Weights of a small image embedding model.
Model: 18.8M parameters, 64-pixel images, arch vit, norm layernorm, moe expert_choice, num experts 8, patch size [8, 8], layers 6, width 384.
Training: muon at rate 0.013, 10800 steps, batches of 256, held-out accuracy 95%.
Rows from block 3 of a small image embedding model, named by matrix and row number. Rows with one number within an expert belong to one neuron, the router's apart. Each number is 128 + 24 x the weight over its row's rms, rounded and kept within 0 to 255. All counts start at 0.
Before each expert's rows are labels from the 100 images, of 14848, where the router gives the expert most weight on average: "top examples" is what is common among them. Only what is clearly more common there than usual is listed. The data: procedural textures in two colours, tilted and lit. In brackets: how many of the 100.
# router: router (model.blocks.3.mlp.router.weight, 8x384, trained with AdamW), inputs 256-383
# gate: expert gate (model.blocks.3.mlp.gate, 8x384x384), inputs 256-383
# up: expert up (model.blocks.3.mlp.up, 8x384x384), inputs 256-383
# down: expert down (model.blocks.3.mlp.down, 8x384x384, transposed), outputs 256-383

# expert 3
top examples: teal (83); pattern colour: teal (78); ground colour: grey (31)
router.3 [141 120 104  90 120 133 108 145 153 154 138 146 109 134 123 128 130 119  79 138 108  74 136  87 151 144 166 140 131 126 145 153 134 137 154 117 143 144  82 180  77 144 130 129  97 147 140 120 149 125 123 113 135 148  96  90 114  73 154 107 161 122 124 179 141 139 118 140 141 122  89 131 142 119 128 163  76 133 125 143 102 119 121 146 151 168 168 163 122 127 132 154 125 149 142 150 105 117 109  97 133  97 173  97 127 164 103  93 122 107 151 120 144  84 114 171 112  87 158 122 137 159 187 135 109 146 111  79]
gate.10 [163 137  90 150 114 151 132 126 146 152 105 110  77 141 130 169 115 109 143 188 120 112 137 185 137 143 147 120 142 116 108 131 146 106 148 134 109  88 108 125  98 127  98 144 137 146 119 130 128  79 113 152 145 122 109 134  97 125 126  95  82 117 117 154 147 175 139 155 147 151 151 108 100 114 139 172  94  89 127 156 142 124 156 146 169 183  76 121 107 119 134 138 132 103 124 141 155  67 185  75 105 116 112 114  89 115 129 129 135  98 106 137 163 105 110 166 130 149 113 103 131 119 125  91 150 131 125 150]
up.10 [139 110 131 169  97 138 161  90 181 140 116 125 136 168 118 134 120 130 150 147 104 121 142 149 124 158 161 146 150 120 136 152 130 114 141  92 110 115 102 122  91 101  77 168 133  98 144 134 107  91 126 137 138  88 106 132  78 120 133  85 105 157  93 144 106 131 132 132 126 104 116 117 125 126  70 154 102 137 126 139 148 126 106 129 150 189 117 165 103 114 141 130 148 153 136 137 112  81 161  69 131 151 103 125 117 111 158 102 157  97 128 137 134 134 111 119 147 163 112 128 138 168 157 104 149 166  88 150]
down.10 [121 147  97 113 157  97 131 154 168 133 111 135 105 148 121 152 131  97 147 137 127 133 123  82 149 148 116 127 107 114 109 152 178 107 139 130 169 113 128 112 122 140 105  69 125 128 135 123  92 103 108  91 135 125  99 108 124 136  95 140 119 126 119 138 170 123 107 150 159 128 141 146 156 121 170 113 123 220 119 125 103 123  93 118 142  96 155 137 107 113  85  64 132 137 166  90 110 142 111 117 120 141 143 170 116 140 139 120 122 110 124 122 140  92 115 161 104 152 137 109 136 142  95 118 123  92 134 127]
gate.11 [108 151 128 152 139 174 107 113 123  85 146 133 133  93 114 125 126 141 112 119  99 161 125 119 115 162 150  94 126 127 112 128  93 173  94 136 100 141 110 133 172 150 121 127 162 103 155 124 103 138 148 114 143 135  95 131 193 111  77 171 144 147 105 103 115 151 151 155 157 105  91  81 117 115 141 139 139 123 113 119 136 164 156 160 148 123 182 139 149 183  98 121 143  94 139 136 150 176 119  90 100 139 106 101 104  97 100 140 125 151 112 122 154 103 101 123 107 164 162 149 165  93  96 105 148 147 138 112]
up.11 [137 150 159 122 123 114  95 139  90 141 122 167 138 106  81 124 110  75 179 120 141 103 126 116 118  92 122 117 131 177 115 122 125 125  85 134 179 127  99 103 109  97 123  57 109 159 146 136 164 143 124 142 163 143 122 138  97 141 152 128 127 106 115 164 150  80 133 172 112 125 133 119 128 141 150 120  94 111  99 145 112 146 100  79 129 116 116 126 153 136  92  97 142 178 125 125 103 118 131 105 103 133 143 110 139  96 130 147 144 117 132 119 141 142 155 118 136 141 132 125 120  95 132 137 148 144 110 157]
down.11 [119 127 149 105 151 133 120 119 108 153 105 118 126 160  87 137 100 122 129 121 127 104 110 113 110 117 153 168 116 165 133 128 159 111 145 146 130 125 135  98 120 140 114  89 130 105 138 117 130 103 140 147 142 141 156 189  86 118 132 136 138  89 141 174 146 131  76  99 129 141  95  84 155 125 143 161 128  89 135 110 112 159 110 151 115 128 162  59 145 115  64 168 121 140 101 126 106 109 185 139 154  79 115 169  76  98 105 129 144 125 129 145 150 141 104 118 149 105 172 112 128 123 152 145  85 112 124 106]
gate.13 [122 138 168 166 100 122 118 121 141 120 100 186 116  94 134 144 158 110 131 129 134 139 123 105 119 163 157 160 154 125 124 128 141 175  96 129  88 134 139 120 144 119 104 144 124 159 116 108 132 117 149 139 113 164 109 104 122  86 135 104 146 119 165 104 139 139 133 122 106 150 140 123 154 105 133 122 109 135 196 125 105 168 132 156 102  88 192 104 141 116 124  93 125 180 119 141 137 138 102 123 141  95 136 125  98 154  88 143 135 141 137 131 119 128 127  95 160  98 113 102 153 175 181 147 154 113 138 112]
up.13 [112 114 166  96 102 122  72 105 157 150 143 132 169 122 142 118 121 135 106 149 114 136 131 119 153 125 103 121 129 123 131 166 166  87  79 108 126 102 111 131 138 109 114  86 147 141 131 120  91 127 112 135 169 122 138 142 141 173 113 154 107 121 119 108 137 142 117 148 141 144 112 161 123 147  70 118  96 120 125 132 132 149 126 142  71 146  99 109  92 144 104 100 103 153  81 119 132 117 140 125  79 151  89 167 136 169 100 136 193  92 117 143 125 102 105 129 112 157 143 121 163 108  89 134 135 145 159 121]
down.13 [ 96  77 119 152 114 136 132 132 118 158 138 119 129 141 122 131 124 163 142 137 141 129 129 132 149 124  95 119 141 121 121 122 142  98 107 109 109 135 127 129 106 148 129 117 114  96 138 155 143 109 142 155 117 106  83 144 109  87 107 126 105 110  98 139 144 143 118 113 115 120 188 143 115 116 171 125 129 113 140 109 135  49 132 140 153 192 104 120 120 102 123 123 144 135 115 102  94 140 152 131 132 116 105 117 136 122 126 154 137 148 162 142 147 139 121 125 129  83  81 125  98 127 138 131  89 120 167 152]
gate.14 [144 101 187 157 102 146 148  87 128 136 134  57 109 118 106 160  94 133 107 178 129 125 140 130 123 148 164 103 165 134 158 130 128 117  95 150 159 134  87 122 135 132 146 164 139 176 135 139 153 161 124 118 109 114 122 137 106 131 119  95 119 134 113 145 165 126 149 125 171 138 111 172 112 111 150 127 129 117 124 146 104 138 149 117 155 179 146 114 109 116 142 135 126 155 135 101 121 181 125 124 143 108 146  99 112  84 117 107  98 138 121 158 166 108 134  92 134 157 160 167 137 138  91 145  86 123 143 151]
up.14 [114 140 110 137 160 135 103 153 112 132 108 165 116 142 147 115 119 130 136  87 147 129 105 149 147 144 128 129  95 144 132 125  94 143 138 100 113 108 124 109 119 141 145 115 161  91 131 148  87  81 100 174 145 135 136  98 143 133 143 136 130  98 132 127  79 123  88 128 117 130 118 102 120 168 133 139 118  87 137 109 174 112 109 130 100  63 120  93 109 158 140 152 123  98 114 124 107  65 143 130  61 116 112 162 157 163 146 146 153 129 156  96 146 138 122 157 132  97 112 125 100  99 167  91  98 110 111 124]
down.14 [121  96 128 139 103 103 152 104 106 153 132 112 191  93 118 147 137 134 142  78 110 135 135 154  86 110 125 153 179 118 181 117 108  82 145 173 151 122 100  95 129 111 118 113  97 117 127 119 149  87 137 142 126 129  77 130 167 155 141 160 165 168 135 151 111 116 120 101 113 149 113  94 142 158 129 151  74 181 156 115 121 163 105 136 125 136 140 128 135  97 125  92 150  98 138 118 174 155 105  94  86 128  98 131 137 107 112 132  96 181 115 110  88 122 130 121 116 114 110 130 144  80 123 141  89 124 126 113]

# expert 1
top examples: purple (100); pattern colour: purple (100); teal (44); ground colour: teal (44)
router.1 [112 129 190 100 112 168 142  84 103 123 120 113 149 117 146 136 166  85 135 100 159 155 133 153 114 135 125 122 140 136 140 137 154 112 117 127 104 175 142 123 183  85  97 163 163 119 136 174  94 100 132 171 109 138 156 121 144 159  95 117 104 100 127  99 117 111 143 112  87 134 135  96 129 156 127 163 125 169 191 134 154 160 111 120 134 171 147 102 124 137 149 155 137 154 155 142 138 103 175 128 157 170 111 132 137 109 105 136 109 143 107 141 142 105 128 125 119 146 153  89 117  84 160 138  79 117 131 168]
gate.11 [131  85  52 139 176 185 123 114 124 132 101 181  97 125 180 163 111 148 104 126 101 133 147 186 126 109 117 112 127 136 132 156 136 125 150 144 129 105 142 127 109 126 158 155  80 113 173 159 112 126 142 112 109 136 117 137 119 125 115 112 109 144 140 153  94 123 114 124  99 112  98 131 126  92 114 144 163 127 138  92  99 144 111  97 164 111 112 164  87 164 114 157 137  82 141 107 129 120 137 159 161 143  85 125 118 171  88 102 160 146 158 121 125  98 153 157 101 127  92 104 124 115  99  78 127 128 135 151]
up.11 [ 98 180 124 138 172 158 107  79 149 117  80 136 109 112 116 117 141 120 156 134 143 103 136  64 115 131 138 108 153 141 143 165 106 180 125 100 148 129 136 161 118 176 114 147 157 119 129 146  89  89  87 111 145 120 156 122 166 132  99  88  89 145 128 104 141 137 109 130 130 115 104 134 143 129 146 117 154 156 147 153 137  94 106 132 140 141 177  79 117 100 127 125 148  87 169 110 141 134  80 149 118 152 181 122 106 188 130 116 107 131 150 129 113 129 171 117 169 109 168 153 174 145 135 141 158 175  91 131]
down.11 [111 100 139 159 107 121  77 175 170  99  76  72 151 132 149 150 146 160 146  91 146  87 125 134 122 144 140 148 155 153 112 127 149 137 133  99 111 111 106 133 167 106 104 101 147 140 109 137 121 100 124 126 161 120 165 153 144 128 134 134 128 137 112 118 147 151 129 129 106 154 156 131 173 109 117 140 101 140 130 149 126 145 166 128 153 124 149 124 195 165  63 140 114 116 138 167 119  94 111 113 140 113 104 117 134 132 100 142 127 115 125 151 140 156 125 161 121 157 131 122  89 153 113 102 144 105 107 128]
gate.12 [146 100 131 156 130  90 119 130 146 172  95 192  91  67 132 126 132 113 149 147 121  81 144 116 126 154 137 144 109 115 146 134 131 104 147 142 112 165 116 108 103  93 116 139 136 123 152 119 125  91  74 138 135 132 158 127 141 116 104 139 110 111 131 134 151 156 145  94 169 133 100 116 111  83 134 110 120 122 130  89 109 130 128  88 183 109 121 150 113 156 142 116 127 152 155 121 135 140 131 131 125 152 109 124 121  81 173 166 128 144 129 119 142 155 115 127 173 132 186  88  84 101 112 151  96 112 101  89]
up.12 [121 119 124 149 122 106 172 138 132 145 110  99 125 119 159 118 112  76 107 148 127 130 165 110 138 128 125 132 130 150  86 165  96 100 115 121 132 124 142 156  74 100  96 147 128 158 168 132 129  88 164 155 107 117  81 134 163 103 173 126 155 106  85 134 121  95 117 140 130 184 127  66 145 180 121  81 115 111 145 117 156 128 144 136 110 111  95 147 121 120 173 174 120 161 153 129 113 148 129 139 144  77 148 169 133 129 165 147 147  90 134 164 133 118  69 159  93 122 168 125 125 103 128 109  87 135 133 115]
down.12 [151 136 146 156 156  98 120 134 123 126 111 141 131 116 111 155 163 114  90 106 127 170 136  82 125 116 116 107 109 112 104 100 117 116 118 153 126 118  98 101 117 156 134  86 142 152 110 121 162 142 129 122 102 157 130 115 163 136 160 120 113 119 113  93 130 129 146 122 165 154 116 130 110 129 160 151 145 163 120 151 129 132 168 108 129 121 128 108 148 125 121 132 111 116  71 124 124 140 144  92 132 142 122 152  97 119 130 171  86 126 104 157 145 145 121  82 124 119 114 107 103  91 126 117 147 146 161  99]
gate.14 [138 121  79 171  86 161 146 109 130  92 168  93 132 112  88 116 124 148 127 134  91 100 102  90  96  90 151 133 116 117  75  73 118  86 122 181  92 103 122 120 110  89 139 123 115 106 124 110 148 128 137 115 161  91  95 122 145 175 135 150 118 111 112 130 121 182 156 145 160 115 132 115 140 144 145 147 153 136 119 163  86 109 145 108 153 105 145 154 135  93 116 163 129 161  43 132 178 108 117 115  90 185 108 101 132 150 123 125 176 123 137 141 138 132 131 145 143 140 112 134 151 164 117 118 106 171 154 150]
up.14 [107 156 144 134 130 113 120 149 110 117 157 125 116  72  85 131 127 137  83 135 126 114 110 113 111 126 124 138 144 151 107  95 152  88 133 137 137  85 123 131 120  69 142 138 115 113  97  54 151 157 176 130 139 115  93 112 115 155 141 144 137 108  75 122 125 141 138 173 173 128 129 125 138 122 148 123 160 126 130 144 139 118 126 133 153 107 104 112 150  74 162 127 171 144  67 140 151 156 125 119  95 150  80 116 108 145 120 150 179 121 162 184 104 115 147 110 149 161 136 152 150 164 141 175 113 126 145 111]
down.14 [157 139 162 111 148 162 155 140  96 140 148 121 109 117 132  90 137 112 104 153 128 139 147 133 117 114 162 134 159 144 121 143 123  97 111 141 138 166  95 130 106  94 121 116 127 140 117 125  98 129  76 109 123 154 131 150 117 157 143 114 123 137 145  55 162 147  72 143 106 130 172 122 114 150  77 119 153 114 150 151 109 155 128  86 132 164 122 108 155  89 103 148  97 138  96 115  95 171 152 167 171 133 119 145 118 163 111 117 149 104 151 103 118  98 160 122 142 107  79 125  76 122 193 114 113 151  98 178]
gate.17 [129 143 107 160 166  97 149 185 136 119 137 120 141 117 107 126 131 118 127 150  94 187 101 105 109 142 100 166 157 156  80 149 136 106 114 153 131 130 153 103 121 121 119 160 145 111 176 152 128 113 105 128 137 121  97 151 135 117 148 116 123  90  96 122 125 125 114 145 118 173 172 113 104 132 118 119  85 107  81 117 136 102 125 140 114 138 119 100 193 144 144 138 106 128 145 113 125 127 135 144 104  86 122 148 148 136  71 130 121 115 136 134 127 107 109 140 122 119 133 151 130 161  73 114 149 105  78 130]
up.17 [138 152 115 145 115 138  98 161 115 134 121 128 131 103 130 140 132  93 129 159 155 149  77 107 101 146 176 149 156 159  98 133 134 136 132 141 139 145 126  88 132 115 113 154 154 119 143 165 148 126  93 107 162 138 125 144 132 105 141 112 107 134 101 160 121 109  99 135 107 150 158 112 113 128 129 150 101 137 129 109 130 107 107 137 151 139 120  88 155 150 155 138  88 132 132 114  96 136 111 160 103  46 165 157 134 145  80 159 159 128 131 130 149 104 135 142 111 121 149 152 131 156  92 154  98 111  69 130]
down.17 [141 129 100 133 129 100 128 164 142 132 145 142 134 112 110 127  76 150  84 129 130 121 168 110 118 114 134 128 141 125 118 111  85 171 134 127 121  96 110 144 133 128 100  79  79 138  73 124 144 149 116 146 165 138 113  92  96 162 122 110 131 125 115 126 140 146 147 149 133 134 129 125 118 148 110 143 166 149 137 134 112 153 149 117 138 123  90 164  86 165 123 167 108 174 107 119 146 136 125 152 119 130 143 160 125 158 142 108 127 107 166 178 131 136 150 140 159 159 129 107  95 149 158 150 138 109 139 120]

# expert 7
top examples: pink (36); pattern colour: pink (30); pattern colour: grey (27); pattern colour: white (26)
router.7 [124 127 134  96 164 135 155 119 151 124 148 152 113 118  73 141  80 125 153 156 113 114 168 132  91 113 169 129 150 140  97 169 114 109  93 127 144 121 131 106 146 109 131 100 145 114 158 101 128  77 114 166 128  99 115 106 103 126  98 122 160 111 131 133 128 107 112 119 123 118 168 106 115 156 131 113 160 127  88 136 124 113 122 122  83 127 102  84 147 101 176 123 117 117 176 156 125 145 139 145  93 147 103  75 118 146 122 146 151  91 128 154 157 140 130 112 147 143 153  99 163 139 131 170 148 146  81 115]
gate.8 [153 134 165 156 128 131  97 117 193 126 135 114 199 123 109  87 115 144  79 115 165 102 173 109 146 149 123 151  73 163 130  96 127 134  98 116 123 143 108 122 135 113 135 141 119 141 127 152 113 107 151 110 161 111 123 164 116 137 129 125 126  84  67 117 117 170 144 129 117 126  48 120 174 144 152  94 137 100 120 133 144 130 136 158 132  84 128 145 103 141 142 114 103 128 130  95 111  95 147 151 129 122 176  94 148 132 119 125 103 160 150 160 124 113 131 152 107 100 121 155 137 143  94 121 120 163 136 114]
up.8 [116 125 121 126 165 137 116 141 136 110 154 156 123 120 150 117 147 110 118 131 144 116 127 104 120 136 150 141 136 125  92 118 123 160 113  99 136 104 146 130 159 132 130 131 109 117 117  94 118 165 121 123 137 137 139  91 116 111 134 133 111 135 102 132 168 143 157 149  87 128 109 145 151  81  96 110 141 173 132 136  72 123 165 143 128 139 146 110 145 184 135 137 138 136  80 164 151 122 114 155 101 142 119 111  98 156 106 155 148 101 127 107 147 109 120 137 166 104 155 164 105 111 121 118  89 118 145 149]
down.8 [142 116 122 152 148 118 137 114 149 105 135 127 117 134 160 128 131 103 101 107 165 105 134 141 148 129 140 157 171  96 145 164 145 119  97 102 162  84 129 133 147 126 126 124 151 139 151  90 109 124 120 111 138 121 176  86 132 149 127 167 106 127 119 126 121  96 144 157  96 104 123 159 157 113  88 154 115 149  95 125 146 100 121 145 112 111 112 118 130 143 124 119 140 119 132 135 162 114 166  85  96 165 161 157 110 134 112 165 106 146 127 170 155 118 123 111 127 114 145 183  77 109 125 154 100 145 123 131]
gate.9 [101 110 132 129 109 142 100 143  83 145 138  99 118 153 141 138  85 164 140 149 124 123  96 122 111 171  84 113 139 149 148 162 145 114 113 117 110 145 100 112 138 116 101  99 139 128 129 152 125 143 117 108 159 129 108 164 132 107 141  95 133 158 102 106 126 167 168 128 129 137 116 117 162 116 138  94 110 122  84  96 100 159 147 124 129 124 193 144 139 133 123  94 105 136 137 125 141 136 131  96 152 155 179 154 141 156 148 158  93 153 125 130 107 139  66 124 142 137 136 122 140 138 140 134 128  78 142 136]
up.9 [122 159 150 141  95 109 134 180 131 139 147 119 183  86 130 138 148  79 135 100 149 128 126 136 162 140 177 136 143 147 107 114  97 120 112 130 122 132 157 102 132 135 164 164 155 119 156 104 157 136 145 120 133 140 134 116  99 106 148 153  67 128 172 173 146  87 137 164  91 113 117 145 136 160 144 193 149 118 146 123 174 127 128 134 112 124 115  89  99 150 127 122 159  92 151  96 123 143 140 120 107  97  95 121 136  70 132 111 115 117 125 117 114 106 119 147 126 171  90 102 114 157 130 120 120 145 108  95]
down.9 [130 119 135 140 137 106 153 117 115 136 133 123 134 133 119 152  70 107 115 142 119 144 130 116 145 169  67 118 111 114 130  95  85 164 114 102 156 158 151 138 132 141 134 126 129 152  87  94 136 107  96 100 136 138 140 164 147 103  88 120 142 173 150 135  97  99 143  93 135 135  88  98 151 121 118 142 141 125 120 114 144 166 122 146 130 115 126 130 102  95 157 106 102 147 120 177 145 135 157 141 144 159 195 137 143 119 163 138 100 147 127 122 147 138 178 138 157 107  95 126 106 123 167 115 135  74 124 138]
gate.10 [151 108 129 158  97 147 134 143 143 149 136 125 147 130 171 145 130 160 124 113 135 117 122 159 116 141  88 116 144 117 159 147 136 120 151 135 108 142 149 145 139 106 134 147 140 188 134 135 132 118 104 113 146 135 100 111 109 116 101 158 109 158 143 111 103 132 136 127 142 116 121 110 136 164  95 109 148 107 153 137 115 155 138 107 136 100 172 113 166 123 108 117 143 164 103  92 156 108 129 131 137 141 146 146 155  94 140 124 142 143 162 125 144 124 145  96 109 118 157 109 122 110 140 107 132  80 142 112]
up.10 [152  91 134 132 114 109 114 140 120 119 141 138 120 122 179 124 129 156 121 118 123 112 106 124  92 148  86 128 150 159 111 182 137 127 136  97 100 134 152 171 128 132 108 178 116 159 107 127 113 138 118 119 125 107  89 154 107 127 120 144 129 169 112 135 120 109 146 132 152 122 135  96 158 143 141 101 128 149 147 121 106 177 130 103 122 130 145  96 155 137 153 139 141 151 104 119 145 125 121 154 109 138 136 154 137  91 142 126 154 133 162 114 136 136 137 119 154  92 124 112 132 104 148 136 134  83 125 123]
down.10 [110 152 129 138  84  82 153 123 125 111 106  98 178  84 141 103 154 131 146  86 135 108 108 141 140 144 102 139 164 164  90 139 105 112 132 124 162 119 102 132 111 133 134 142 134 156 114 179 149 119  90 152 141 136 116 115 150 118 122 102 100 147 140 153 104 129 163 134 120 122 137 104 116 113 163 155  93 169 110  87 145 105 108 145  86 136 128 124 121 184 143 125 150 143 127 126 126 114 127 143 118 121 121  93 167 127 128 134 149 119 152 162 127 149 134 165 108 132 171 173 111 130 166 137 159  99 122  76]
gate.11 [163 147 155 124 101 135 138 117 110 112 102 108 158 126 138 126 172  82 144 126 100 136 180 137 115 133 104 123 132 121 117  99 152 143 122 109 130  92  87 124 110 156 106  95 184 160  99 170 156 156 135 123 158 139 105 129 111  92 149 137 114 158 166 198 110 119 163 122 112 116 142 149 135 160 106 131 100  95 140 106 148 148 108 127 126 128 144 132 186 109  91 122 148 140 108  94 154 158 141 111 199 140 166 110 136 167 126 119 119 118 132 144 161  90 127 160 141 122 101  98 135 125 137 156 136 131  78 114]
up.11 [155 129 139 128 144 132 150 110 125 122 134 143 146 104 148 104 118 148 192  69 147 181 147 116  79 130 133 120 109  91 139 113 126 119  90 141 160 111  90 159  94 132 112 143 148 104 147 101 132 134 160 107 154  95 137 143 107 141 157 126 140 133 148 144  74 117 161 164 168 107 118 135 137 124  92 163 140 145 135 106 148 132 126 137 149 122 135 129 154 106 100 138 128 138  86 112 109 146 145 113 188 137 158 130  87 159 143 148 130  98 124  99 165 138 132 150 136 130 107  91 148  98 109 123 132 127  80 117]
down.11 [101 112 150 135 124 103 122 119  87 167 103 136 152 135 132 127  96 106  92 130 155  90 144 126 180  95 126 141 182 124 136 162 144 120 137 128 123 108  93 129  90  99 120 107 121 150 143 161 100 131 121 100 119  90 147  87 187 144 147 117 124  83 117  99 111 107 119 123 127 104 128 132 141 122 157 144 135 133 141 131 110 109  98 113  99 137 143 115 168 171  86  88 127 112 144 147  85 118  96 144 168 109 112 128 141 143 137 152 105  95 162 136 158 109 116 142 129 113 151 128 139 112 163 136 158 167 125 139]

# expert 6
top examples: red (100); pattern colour: red (100)
router.6 [125 120  79 196 124 140 145 138 111 100 110 163 102 139 169 108 103 134 142 144 110  95 138 133 151 112 150  74 143 138 162 119 141 100 152 152 113 125 153 132 205 127 123 127 133 149  68 165 110 161  93 149 146 128 112 112 120 155 117 126  74 111 113 118 141 158 133 164 156 139 123 141 112 113 108 127 125 157 130 100 138 114 146 102 116 114  97  98 143 162 144 144 131 135 103  64 135 108 185 157 143 116 163 153 154  91  94  81 142  92 140 165 100 139 153 111 140 126  78 103 111 151 123 127 117 110 142 135]
gate.9 [138  91 107 175 131 131 128 103 154 132 148 122 147 105 118 127 125 158 108 178 127 168 133  83 126 115 120  86 138 127 144 141 157  90 163 132 119 145 118 171 107 106 123 120 114 143 134 142 119  79  87 164 112 188 106 149  94 142 108 130 129 123 140 160 104 120 113 126 101 132 118 137  99 118 157 130 110  82 107 137 136 150 145 126 141 104 117 171 138 108 172  94 132 137 147 136  77  85 113 120 126 102 105 109  95 106 107 177 112 123  79 156 147  94  99 108 165  90 131  96  80 120 154 145 171 105 155 160]
up.9 [143 145 122  60 151 147 122 138 151 128  95 118  90 129 137 125 164 121 122  83 104  87  85 148 132 150 122 176  96 139  94 155 114 147  81 116 160  95 145  64 136 168 155 110 127 137 134  71 122 143 158 114 166 120 128 135 130 172 122 121 103 115 124  84 136 145 117 109 155 144 147 126 145 118 111 118 126 156 128 106 124  73 136 119 136 145 119  89 101 149 114 169 119 125 143 140 172 184 116 113  99 146 130 129 146  95 151  86 127 145 156 100 119 143 123 141  84 169 103 150 171 120 105 136  77 169 130  91]
down.9 [147 139 145 132 126  94 149  87 110 141 131 149 152 134 129 158 126 154 135 145 109  85 109  99 107 150 150 101 179 123 124  87 162 132 164 149 158 157 108 166 113 154 158 145 124  88 155 164  66 119 135 125 124 124 124  99 117 111 108  89 111  71 143 163 154 118 118 173 110 124  96 127 149  80  82 134  83  95  89 146 164 126 112 157 154 110 142 136 101 122 132 126  71 139 139 102 114 109 141 132 154 161  93 136 106 126 119 115 125 134 114 138 120 151 122 150 100 131  93 165 111 112 135 151 140 104 147 122]
gate.10 [131 134 157  99 137 113 130 131 117 106 113 118 116 203 129 134 155 160 133 134  78 115 163 149 149  92  79 121 109 154 130 148 118 100 121 179 110 115 137  88  96  94 118 166 177 131 153  88 106  82 130 130 132 116 160 149 144 162 149 115 144 158 101 168 158 112 157 150 162 110 155  76 120 109 185 137 143  80 140 106 116 104 144 124 127 133 141 103  91 112 112 151 118 151 120 157 152 114 122  99 122 140 132 110 101 121 114 156 125 126 128 111 127 108  89 134 156 140 157 107 126 154 149 107 111 102 102 121]
up.10 [105 118 136 113 124 110  98  97 162 113 134 120 117 136 148 142 102 177 172 132 149 136  95 126 164  83 142  88 161 129 149 107 119 144 100  88 125 128 115  96 112 109 107 146 155 132 151 120 154 131  99 152 150 152 161 165  99 144 104  99 133 113 117 150 110 103 135 150 105 156 118 133 133 131 113 139 113 125 155 147 117 130 108 159 106 111 124 142 167 192  76  98 147 110 128 114  91 128 174 159  92 145 135 110 113 123 123 152 102 128 100 115  93 125 123 105 126 137 101 106 182 127 116 130 150 125 132 107]
down.10 [135 120 145 115 135 154 155 122 127 152 125 136 128 148 138 147 174 168 178 197 108 110 141 105 140  83 148 134 128 111 161 112 135 140  81 162  97 118 158 166 101 139 120 110  89 136 137  95 138 120 138 138 104 148 126  94 124 109 144 150 160 124 143 115 116 101 103 145 113 111 152 127 124 144 157 139 119 114 101 156  70 120 151  86  92 149 149 160 124 108  92 130 145  85 143 125 100 135 150 142 106 119 124 141 142 101 187 126 143 144 153 118 150  91 144 167 186 121 127  77  78 132 113  91 148 129 113 113]
gate.11 [112 123  87 107 127 110 147 148 129 148  75  27 142 159 134 109 122  71 155  90 111 130 141 121 139 107 103 142 138 126 162 120 132 126 147 159 138 154 143 124 164 142 160 162 146 159 126 133 146 129 163 143 115 106 160 151 136 106 138 118 133 148 128 143 147 115 120 117  92 158 143  87 146 154 127 145 105 161 144 124 119 167 141 130 120 128 112 178 145 122 109 132  89 131 134 174 129  91 135 121 120  65 125 133 131  91 154  97 149 124 135  94  89 165  99 133 115  98 122 114 129 141 128 107  91  99 107 132]
up.11 [166 110  74 139 112 112  73 130 117 123 143 111 139 108 130 157 139 157  90 174 141  71  77 123 138 166 119 152 153 115 130 139 135 102 131 138 152 132  87 136 104 119 103 121 119 110 151 106 111  94 148 161 115 108  96 129 104 131  93 161 156 129 116 139 160 112 129 113 155 136 114 157 150  68 141  96 167 110 149 138 108  96 132  93 130 146 159 166  77  88 172 131 148  71 107 134 143 175 130 137 127 139 103 150 149 118 130 138 130  79  94 123 134 116 165 151 146 143 152  99 126 137 126 151 144 134 151 138]
down.11 [126 108 151 107 149 161 126 112 164  87  60 135 135 117 100 119 131 152 157 149 146 126 143 122 129 164 125  98 114 138 160 133 113 146  98 160 136 136 131 146 111 126  88 146  88 148 120 120 120 140 112 147 164 147 110 137 162 186 155 162 138 130 105 151 131 148  97 144 105 128 144  94 160 143  92 128 122 121 141 126 132 103 175  98 113 130 153 142 145 112 128 104 167 155 118 137 128 148  99 141 117 107 106 155 163 144 114 148 133 101 139 105 128 138  67 114 162 146 183  95 162  85 159 126  85 120 138 177]
gate.12 [ 96 148 113  98  88 114 148 129 164 127 133  79  91 109 119  92 118 117 116 121 125 124 122 108 164 138  89 167 153 117 158 114 137 119 126  92  82 146 127 160  93  94 123 144 138 166 150 160 115 138 117 111 112 108 145  78 139 102 156  88 107 110 122 153 136 146 111 143  87 134 132 125 128 154  92 139 116 134 142 144 110 140 141 124 115 150 152 131 150 137 101 152 117 105 106  89 113 127 147 157 133 151 142 116 128 158 112 125 154 147 100  59 140  99 124 121 129  91  98 159 109 177 120 120 189 129 136 113]
up.12 [161  97 137 138 155 169 127 111  91 133 143 181 157 146 138 156 130 136 134 126 139 151 116 147 104 116 168  90 102 129 109 196 103 133 131 151 156 116 117 104 145 157 135 102 114  88  96  91 148 129 143 143 144 167  97 180 126 149 101 163 175 131 120 109  91 103 151 121 150 121 115 124 129 127 151 115 143 101 105 123 138 133 116 135 139 125 117 106  94 123 145 106 131 137 165 143 146 141 102  96 104 122 101 124 120 104 149 155 111 111 152 178 144 137 123 132 135 168 151  81 134  58 126 129  77 127 130 119]
down.12 [117 133 113  98 103 122 109 128 131  91 142 158 111  89 178 157 118 151 144 137 125 143 141 122 110 141 156 158 114 113 120 163 155 148 134 162 104 139 127 102 108 129 118 124 125 154 125 131 111 144 126 126  80 163  94  43 124 113 142 121 102 162 154 129 151 104 143  85 146 108 102 142 134  89 124 137 103 126 117 122 143 106 131 161 157  98 154 115 104 103 148 120 184 129 134 110  91 116 143 146 133 126 132 165 132 135 112 181  86  90 136 127 139 154 131 124 169 134 159 161 111 139 164 149 142 147 148 144]